python train.py --spec_augment=true --kernel_size=11 --loss="cross_entropy" --init="xavier_uniform" --ema_decay=0.99
Rows from block 3, named by matrix and row number. Rows with one number belong to one channel. Each number is 50 + 15 x the weight over its row's rms, rounded and kept within 0 to 99. All counts start at 0. After the name is the row's rms in percent of the matrix's.
# convs0: first width-11 conv, stride 2 (model.blocks.3.convs.0.weight, 160x128x11), inputs 91-97, a 11 kernel for each
# convs1: second width-11 conv (model.blocks.3.convs.1.weight, 160x160x11, transposed), outputs 91-97, a 11 kernel for each
convs0.17 098:52 46 45 44 43 43 42 45 46 49 48 20 29 35 42 45 46 44 39 35 27 20 99 99 99 76 41 15 03 15 24 36 37 56 54 59 60 62 57 51 41 39 39 43 31 25 31 33 34 30 22 15 08 09 13 13 17 28 39 52 53 56 56 50 50 43 39 34 31 29 32 37 41 46 45 44 42
convs1.17 102:47 44 49 58 68 61 48 38 35 37 44 35 40 42 47 61 68 62 54 63 67 77 62 60 49 51 53 43 30 29 34 37 33 46 44 48 49 46 54 46 33 34 52 53 57 64 63 56 53 56 48 48 54 57 44 26 33 33 36 40 46 48 48 54 58 56 27 28 28 21 28 37 48 40 37 32 36
convs0.18 104:69 62 56 54 47 45 40 38 37 36 36 51 52 54 56 55 54 52 51 48 49 46 76 74 67 59 46 41 38 37 38 37 35 43 45 48 49 50 51 51 53 54 55 56 39 35 30 33 34 39 49 49 53 51 51 48 44 37 28 27 27 35 38 39 35 35 56 54 52 51 50 48 46 45 44 46 46
convs1.18 101:33 35 34 30 25 32 39 49 62 71 73 44 39 44 45 47 60 57 57 59 59 55 43 44 50 54 56 57 55 58 52 56 49 52 60 60 64 57 47 47 51 56 53 43 40 40 45 49 51 53 52 45 47 56 59 51 49 48 47 47 44 45 48 49 48 46 47 48 47 42 40 42 45 48 50 57 60
convs0.19 102:47 51 51 47 43 46 45 45 46 47 49 18 18 21 23 26 27 29 32 32 34 33 62 58 54 38 20 17 17 24 40 56 62 48 56 60 61 61 64 70 75 77 78 74 66 59 52 45 39 33 33 36 37 45 45 48 50 62 58 41 36 31 49 57 60 61 23 19 21 19 23 24 26 27 35 43 48
convs1.19 099:25 44 48 37 33 28 41 50 60 50 38 71 64 54 49 30 29 28 39 40 35 43 53 55 54 55 53 58 57 50 50 66 84 37 35 36 41 66 59 43 25 14 06 13 32 25 26 33 46 64 58 46 45 57 56 16 19 37 38 36 38 36 42 44 35 31 46 41 41 38 46 39 44 50 50 40 30
convs0.20 098:38 35 40 48 61 69 78 83 85 80 75 62 61 66 67 70 66 66 69 70 72 69 15 26 32 40 30 19 19 25 51 64 71 68 73 73 72 64 58 53 49 51 55 56 67 65 59 53 45 44 46 46 52 42 24 32 35 39 54 52 48 35 33 25 30 30 47 42 33 29 26 25 29 31 38 40 43
convs1.20 100:44 45 44 43 55 59 51 39 35 50 57 60 65 66 49 34 26 27 24 38 36 28 57 54 66 58 49 58 71 78 77 63 67 34 41 52 62 71 46 46 67 47 45 47 38 34 38 44 49 37 23 34 45 37 39 36 35 35 28 30 35 28 29 30 34 36 34 36 38 35 30 24 28 28 32 33 28
convs0.21 107:51 43 44 38 34 29 27 28 29 32 38 34 29 30 28 29 28 31 34 38 43 40 06 09 22 20 22 20 20 27 36 39 54 53 52 56 58 61 66 73 75 73 68 65 40 44 43 50 51 55 58 62 62 64 61 65 58 54 54 55 62 62 61 57 59 47 49 47 50 50 51 49 48 49 51 47 45
convs1.21 094:66 59 62 70 72 56 38 27 23 24 29 99 95 96 99 99 82 61 50 38 29 24 59 61 64 60 55 58 56 57 58 58 59 39 42 40 33 33 32 40 52 45 45 44 44 43 45 43 38 35 38 41 39 38 40 37 35 29 29 33 43 43 45 48 49 42 51 52 48 40 37 43 45 51 52 56 49
convs0.22 097:48 44 38 32 30 31 33 34 31 30 26 50 47 48 44 43 45 40 39 36 37 35 23 21 18 30 34 54 69 69 63 61 57 75 70 66 61 58 55 51 51 52 54 55 72 72 64 52 38 28 25 27 28 39 42 67 74 80 79 82 75 71 64 55 58 56 51 49 50 49 51 48 46 38 36 31 30
convs1.22 102:45 44 42 44 50 58 61 59 52 49 54 54 56 56 48 45 52 53 60 66 65 63 57 56 59 63 69 77 71 62 56 52 45 51 55 51 42 35 29 40 55 55 58 53 31 37 38 36 45 48 40 28 28 28 26 13 16 17 21 18 24 31 37 38 37 37 15 13 16 16 11 10 15 23 22 23 19
convs0.23 095:57 59 50 36 35 32 33 46 52 48 41 41 36 32 35 42 44 44 40 30 23 23 55 50 41 42 30 28 40 59 67 52 36 32 39 50 59 62 62 58 54 52 53 57 54 71 77 72 68 69 68 66 70 57 48 47 55 43 31 27 26 20 30 49 49 47 50 46 42 49 49 43 50 60 66 67 72
convs1.23 102:47 42 46 32 41 46 46 48 42 51 44 50 46 58 65 99 72 53 14 40 54 49 71 65 71 54 69 71 54 68 62 73 62 60 60 76 84 34 48 73 72 52 44 41 58 56 52 64 75 65 52 48 41 52 53 50 52 50 28 33 56 44 34 29 43 43 43 53 54 48 43 39 28 40 48 61 59
convs0.24 093:57 58 58 63 63 66 69 69 71 70 70 42 40 39 38 39 38 35 32 34 33 36 56 55 58 53 55 62 61 62 63 64 66 50 50 53 49 47 45 40 32 26 26 27 59 59 47 45 38 39 35 47 54 66 57 67 56 51 44 50 47 55 63 60 55 51 40 34 35 34 35 41 45 50 52 60 62
convs1.24 108:46 48 49 46 40 48 52 58 62 56 55 28 33 30 32 37 48 51 44 35 30 23 52 48 38 29 29 32 33 29 28 33 40 47 47 46 51 59 56 43 37 28 33 35 44 46 48 51 57 65 65 60 51 51 58 32 36 37 38 48 52 51 46 39 38 35 61 61 57 56 54 49 44 39 39 38 36
convs0.25 100:26 20 30 35 44 57 57 52 46 42 35 40 39 43 39 40 40 37 37 43 52 60 42 25 24 21 20 22 28 27 38 47 41 73 69 60 48 35 31 32 36 39 41 41 54 48 44 39 40 42 40 42 44 57 57 60 50 39 38 39 44 43 53 51 53 45 28 18 12 05 09 15 22 33 39 51 56
convs1.25 095:40 39 45 39 41 45 52 53 56 54 53 49 43 32 27 20 30 43 29 31 34 38 73 70 68 65 60 49 50 62 68 73 72 42 48 42 44 61 63 49 43 42 51 51 43 35 38 41 48 57 49 34 32 37 40 56 55 54 49 40 40 39 39 33 35 39 60 59 56 55 49 46 42 42 43 48 48